A small class-conditioned image flow-matching model, trained from scratch: 32-pixel images.
Rows from block 3 of a small class-conditioned image flow-matching model, named by matrix and row number. Rows with one number within an expert belong to one neuron, the router's apart. Each number is 128 + 24 x the weight over its row's rms, rounded and kept within 0 to 255. All counts start at 0. Numbers have three digits each. After the name is the row's rms in percent of the matrix's.
Before each expert's rows are labels from the 100 images, of 14848 (inputs lightly noised), where the router gives the expert most weight on average: "strongest on" is what is common among them. Only what is clearly more common there than usual is listed. The data: drawings of small networks of dots and links.
# router: router (model.blocks.3.mlp.router.weight, 16x256, trained with AdamW), inputs 128-191
# up: expert up (model.blocks.3.mlp.up, 16x128x256), inputs 128-191
# down: expert down (model.blocks.3.mlp.down, 16x256x128, transposed), outputs 128-191

# expert 10
strongest on: five dots; chain
router.10 135:136201120093125086102147135154135120115125148082133117093108109136161122152134089141139100106189110105132105164119180154126121118114143105135161147096069128105141116147113111124168112111098147
up.21 096:165127159135118129088083167111113129139118087102143138130151140145087099132085114130113148129104120074105126122161149144123115109137135132168154111113102122108124170166125158100133135104099119
down.21 098:134150113098145158078155127120134129111073136148118119130122148110115107108112128160109163148110155137112128174155142107132138132088145135145099121120128104114125128154136131101135108121092136
up.22 084:111117083109124129156133112147097100116124104123149111130136142145148133155130126112104073156090104151130136156119144086106116140155116173108155122159151137085120121115078118121152164168127150
down.22 100:163143138157101160097140116102077140138104159117084141185127130123120129122114119113129136125076084129141152123132178076123119152133124105108116125140110156141116164144106090107123110116102088
up.23 095:122124149124102101092135150149140130121137124140104156139150119126123169160143103166112139091111106140159160098131133143149156133169127127140142135163094117149096145135108155134104147127128130
down.23 094:162136160122112120121095130127101143115108146163149139147094153121121109135130139161127124090104073135151126118134103091122124117093131144154135125152136126094096133124127144124096117135146160
up.24 091:145133135122111100107097152087133118138113182133168129133138163108116129115146126124113110167151125119128142146150152103163132112114165155172137103164134109132122144147131141109125152127099197
down.24 101:119156125098127156138156147084104113138110073129080108141141130106153123136116140114096124140120131112133101110144147090113098119134126073162150117158108164122115134105116148138107074172118106
up.25 138:096137115153144109090140117104118136124127140125158114119097105123099123117165095129117116130109096118104169109131123109122131124134103127092137148116108129100105103109131144161095176115154131
down.25 119:107195147080099133110117101133143132094186200128136118149156118149144121155127143112104134148115124113112087151144138158119160165095126134118145169101129148140132134142186171092117159154142138
up.26 122:128157167123121095144127145114154151147113156107133100094120136161146089140091100121101175139109092118103140206127138147149162110141113117129144123134101151145143145123137131109105114127125138
down.26 118:146119141127126118150113129138134124107073101100125149142129121144130153119156139143107079132142120109122102187195156107149148114154133129138115132130113123115135055152184158171134140163104083
up.27 089:155131141099136150086133104114142120114125155141102164139130083144083121118215118135148150102126110108140095125141114151095114153099107095101138140095110168160104123104156124135115143115135118
down.27 086:123135146117111106095128123126167141108141127084150139121139179134148120129154088148130120118149127134139188100131121133096198130125093128109153121121117139112148115121137123089150118118149132
up.28 091:132121124115116141130163108096143146119128142124131116148132099163108139123163121129117091128108114085118177170142118174138128129136095112133132081109142144140128147087140121123106055181174123
down.28 104:115158153108140159083079135124120128108125113133115088153148095115139092152141149117107101135177160191131117127134141183114119150113134102133102147153086124112108158156098167088178131116120175
up.29 096:124153149123122075102151129163131142110132094127087147119118113076134114140153182114122169172123141127117123112105155130107118136140129118171126099121125092177083165134121164151125149093139125
down.29 085:132084135124150141102110116116115122167124143153135113122107154157117077111122111104133113162137129125100125110101123154128131132108115103123154110114122098111123150116097171111120129152153151
up.30 100:183084127151064116153165142115141179112142126119139106122119135120106128132134099130151089163127167121113151096155127122106127135116122119141124109169158082116144108118156164086136144091120184
down.30 099:144175149099094088094139136118162138133170166125132162100165106147164143113135088154142135158131153119113109133150091158114156151173126113121126096137098120101117182113145113150148164133113118
up.31 106:132091145124138109119112157126151144153151074098115134149126136154126137101128146133125140099109126151129173142146099121153129123144072104118141124097146091077123163138155148088127128112106143
down.31 100:135104127133134119131138085115126152083085118103153086086176130126150162141146107140165123134115162110133129091118177143114143109096154139105149111132126158148140067116147123133090121176104129

# expert 11
strongest on: complete; white dots; two groups
router.11 099:125109145126137123135158142105133131132140096148155106168117114086097121130101100104133150091121117166130169129155102132157127122169106160121123090143074140132088137124122103132117121152150119
up.9 093:151155131143111151141116106105141133160112138111110118126124166141120118136082136111113165132156103159150156150127152099119120093144139142126138131114112100155145164111093148128126060155171118
down.9 090:112160133150128119115117168128143161118102129128132140106071166134132110106099136109148124101162129095131078114132167102110151145122169121111140119125118100134135173140126106119100178075147130
up.10 109:168178159162128123124137100134084117155138113117121143116092126080137139156130120133106109089140124154151130124149139110125107164120132127123126113125111113141088100109114155170113134100189102
down.10 109:115145106091135140130114132106095106111129141146131152120111156124112143111130125133099108107087176157124154137145124139156109105132163153158108137075106098086109135144152157115116101111160126
up.11 093:127162112120111134145166142141142089130122131089171098138154146148137134132124146099092157090143128106103104064130119135129140092114140113121134115140151139122104094130163128105103161124139072
down.11 093:100149104149104091128118089143142117119136142140075147120139135120111121110070139109091125095138137114123153105161100139144110090130104179113123142156106138119104111120119152130106125109139153
up.12 090:128131124127103113145099140106150168134142164131155130123146174160155185143136102115143134117102127153132129164134122134184117165147099107143105097147162118147119129155181149116121182127121113
down.12 087:088127124131112140133161115139138124129132060131115100168166167102139111144101113135127115119131091144123118122110151107156118149123139171141163119144117093118116147108156159154086117134137147
up.13 104:166139117093119118128152106150120157151149149062151138152119105141083118153101140135115135118111077133128095183097136151164134095104116111142147180111119119148124164134144173122149163111128118
down.13 099:158135119113114108115156138153178066140132171124108124140109121089087149120106153101134166117094111114115170110132136142153102137162142124106120134173144152152172124173123138152109122151109134
up.14 105:122145115121122094125144174147108091133159127138153188138129122120136146145132134122121146078112156146109129128116134118133111136116156149132141149164149107123124177078126087131145065135088105
down.14 114:126134115128119115127127121118148125154110126094117123118084108104118139107135171131187129119149150119087125143120158082157137111130140122128126118134145132126147142100106106038109089134116121
up.15 111:174143126148134115147096129107130094163091168112116131129124086148112126081103113146154133132162160110124181095158178105164133144154166176151139133108182130108144122069119131113142130142109176
down.15 105:117137125102113125091143136120143131142123136074099148149106085096119148127125114149131144163173133156152091145134103106146134157123101111177140119147070136126161084092123122134175077123099117
up.16 090:128093120200153135161158118123177157099122150126105116129133140061135130156131151080141122134075131119106165139124154120083123148124126073134147131161144098156114131159150110125114132127121147
down.16 101:114135143077150116132135102086109157134153166117146152136122158101144157117115121119163098157123113138106077093101162107151118174115131135135099171153072108133086118156109132163141090111115106
up.17 101:164171140136106146094175115147115144142117163153101143134130090117120174115152097147172115121161117109129145085155091119068150109176119140118127106171143117085150179144135123119111178121128102
down.17 092:133143121132072149103115132149080109125165132105131132072174147141102145109147109082102141128079117143113161149159117148073119145127097135099136125144145153082154152164117144149068150112123114
up.18 114:126156147168150111130165143108131117141107165132133109122150140165109148122146135110098153105144134145129121160151165172108136135170120131148162153142154109146113120136142143106160089102127117
down.18 118:120115111132125152082140112145128149122129109095098136176113061157084128146143159088143135185130122171130170122109100119142108142112135137156141122142105145155094084117087118150152080065085120
up.19 096:173111146096122110132140088136126117154124127100134157110120132092116156135099081152105148120099119143190128144126130130144097104165121161135144142144135121102120128073131104114151113126141129
down.19 122:133106116155133117162120139157138190114145157154127063164166157158149144142095097130173124114086147121168105110116093157130147125124142098104131131123090135116108160117151099128153164136145124

# expert 14
strongest on: nine dots; complete
router.14 089:135148154104149132105114135143105106123117090159143149135128111201154094115130119154089129136085117106172143112120137141150156165124129081180095130175182135101154118119146161159126117116135152
up.9 106:137152116154125127143128116110086095150112134161122150096147132142148158156091122120143148122139155131081125103144114087159100130157142117105126144099106105137169112123138138123164117153108142
down.9 109:145133144086128129139101128108156119088154152094115087147139136105161119134110157142169153108134135141079131150113118078120109117123098121118125121077109088140179159096140110128152127143113105
up.10 096:102101130110128157147118123161132148161112124091113143117096154139146152100134105147120147125114160084151146124132137130086129136166109067114128103139120138181166135123143141103115119160159094
down.10 091:162119115112120095106114123161140132129135125123104114151117170115135147132146090181109112137085134082140124134158125135099131124090119178135117121183116122146126103154162172121162114131155173
up.11 086:172136149075137111137103122152126133138130114102125102101154125134131122148090099124128142112176148148126144168086152074164110102125130131129095097087129122133155153119120151140093179125132115
down.11 096:079036137201168142113118075152133130144101138111137102140117131127145115109106134114160117099141135156098108121131141086165180115146144145142135128098113122128126160097129094116110113122091158
up.12 105:149171131132117067097116132112131139125131119143129111138156092116110152105149143147115089118150136106113119140111119108068098137148109110108161129133109094117126141116121135125144084099114129
down.12 105:100131103153132119124116147102105128128148108134101134132093168112165105100127131128125123124140106120188107110108116133098134114118121128148158163130116111126126134133091100131123149123138115
up.13 087:134103122139108133099126111132129113153138143113105127132097130148129144149176152126139136129153141168109063128073120128128103120117163170158159117151150126155175120122088135140135137134117097
down.13 101:150149152153109169158145151079112127102129196132149129169109113114143124119151122155077120125140116157166130133146124138118134079122119133107159140175108109145152139145114135132119162114120116
up.14 090:099158106120113097119127127103113143131102161090141094111146166102128108123125122093100142138113139099127110175087152102104154139115143135157094102116086109140116101126107183183108126152147150
down.14 109:132153128131185147152110136081092128122118120139108129108137138140164130077140136133123129109087086126117139127129115137087132160107126147133149173148144088100140100130122122087125148133128114
up.15 115:114119142126169095151082115097118116153135126142127076121129168150133181079116140136084140127116162121143134126179102126098141145095121097082139129146120098117128139157147142131090115137105151
down.15 095:139077099196156134098174109109115128144130144161148136114148136114117129136121124151083107136155129125152103149164140130148103101122155146103140137089112137125116181131120128110134142150093114
up.16 105:104155133154141113163073124103110144096187114137156122116113113132136138130120119108155114166133146159127122129181120093095111147129124148119152133130125147117140128165172099130145134137147133
down.16 093:145127148085067139156150179111088102136094131095113119116130147115127120148123158101140142137133147122120155127142143090093132145125139099140081127130170185155115137161155113125138125096157154
up.17 112:157133121107073138105153123145126090160127122138128077122145146143122106134108082164120141112104156147098139153122092160145118099152133118103107161085108123123139112135170114132147146146165108
down.17 115:139149107113087127107153098148143087130097099129113132159153108150134129118110111112105113163150155176117108134112104122100166100102075123097143123095142135129119146119160141053107176091125116
up.18 109:118135145175118111128084121141109183134115143157122092084131169140137166152134122094093130132103146144108166159126164144109153125105116116147121177103121167124135125159137120135106164117132143
down.18 094:162139103131108088132153115184111116163139139136117127129106101152102139111163104104100128135132164113149123090117177165140115147143111099139123099150120154157139123109138128104117113161162139
up.19 112:117126146114127154109131105119116102104130137117103123114136127131140107152161111124154126130154108139130102106146118131136142099116092155136107160116157136113092158120124148165101216153115127
down.19 126:123124109146102094121106094152079148128141152155144150144141094108168136105182129193104126163163081149127147176144129128173112126132106098150149094116132124176110166142134149097136071135122087

# expert 6
strongest on: nine dots; orange dots
router.6 090:120144151130117150125150133097114113087120118119125107154162139069100125141139132145135133155110157161124191095146120119123098117111179119129121121154105169133115127115103127098132135146101144
up.9 100:122071131139114115110142129138095149112136134149156155128113132105142114106100116137085110124091131107152123150165100145195141118133147175124161092143120132156135152106153157128099166117130127
down.9 111:088113135159124101130092123116184122147127136161108152118107118077133151152130103165103134129116156145153091118117087159123115100114132104076101118150154132149102117153119115144157156126096124
up.10 095:112102156094153128148139141146128104099129134146140113115121133160111118141128140116091148147141140126121107201131176144143117084162120136127131143133094129143164095135156133134140140143099110
down.10 116:092111180153143102152148131116129137120121143145090131159136148137130106139114101118085127097112120128110126139116091127143125113157164125123175133098141094140154116203108118120129134127113136
up.11 109:155116139137130141133122158119119121138107100126108128124175116117128122127130120133113146134127119174166086122124128112082150106150097145144146082145102117119124115100137140152092157094135124
down.11 129:116073141163130130168150086119139119117155094130148105131105102157124114090134136104130151130119115161161164108133106163102154133117148108117130110133121169107125107112119146117119129082122137
up.12 090:178128107159153106133053154151128099105176165135112156167151126181153123125132113124119126115121124166098141133160137130139128097138111154150129139102139112147098134124130136108144090090162118
down.12 098:135129158096151148139176157077069120098154130153124113133134136113145105134092137132134115111176100111100111133089100071140124125155093097126116145121157168141140150122140132097097176215150137
up.13 097:095108084159132134148152167138144136110141118089104104132142121140127134144118161095145117134124170165127145109126130180143153111125108119164147144146133153181142068160154099168116172111083151
down.13 093:139147080116152157123136120125123143096121104125136155077127140083119125089093139108163093112162153099145126101146140104141114125079148171158085113114139151116154076132175133122157095148106103
up.14 101:134129124135127125115138159147127167107100143144130116099113136126125111109122132114117100101134142097091148159146129168097097130174087137092133130136155156121198158137139114098118135091147088
down.14 091:117120116133165090110130096144157144118151107130093149106095145161105132130110180146125175117101078117088122107076138128128168105173120133120142108148137126160161110132137106172135130066127192
up.15 103:137103125126103091103124136142177132108140140148160163136158121118159116144145103143110088152141138151090155187091148121128112141089075129123125129138141086082156105167150145123133180163147125
down.15 102:135147122131112146131155115138131137125088140102110084153133140147148125111143120127094167097128092106127077144084110100146103113123104140156139143147164109126058123148118130141121144157116099
up.16 121:121123112170121085110112103115121115167140142104128087144120100125143137150154123092101125084110093126141148130147182124117121133121102109127132134162114136122105163158121119093101117142124130
down.16 135:082133094140126092104143084181133148108134159111073152120127116105101135167113137129112106115091124087118173080138124102138152101140119123127140133143119171113099085107162107116153151112071115
up.17 122:109110137082152127165092116130165103162127144138109148102088161129131107155104118088148124119158097137139087150150133155110135118111116172120113148083122110112106142127096119153121111125122125
down.17 106:091135113166080094118129137122110140140129128144139094136133099117095169155153121116150113172116079172137123094121116148164159107166113159131127113155101135129116111095136142130117115158120153
up.18 090:064105142118155102135130083107158131125111183130171122104109138161155104117194093130161084129100102136129133146115130111140134108117134130174122093110096136136129143132121126136126141152147150
down.18 077:146138130114152124136142123096127156123123107120072129128091142103087147109118136168104128119122122132146110081105113113147137113097129105140136156119150126130166122146103115126098103113129153
up.19 105:162135114175103119151099116123132102139136192141150167135139093126113081162130139154135103105091132102110076189113090115111093181107141099103120149144159136117151127136095128089140116090180112
down.19 084:126088134099104080165078165122104127126151101155137087124158150172135101085092126134095177096101131135104146082093095133119143151181136094123151105103143129138145169117126106129157128115146103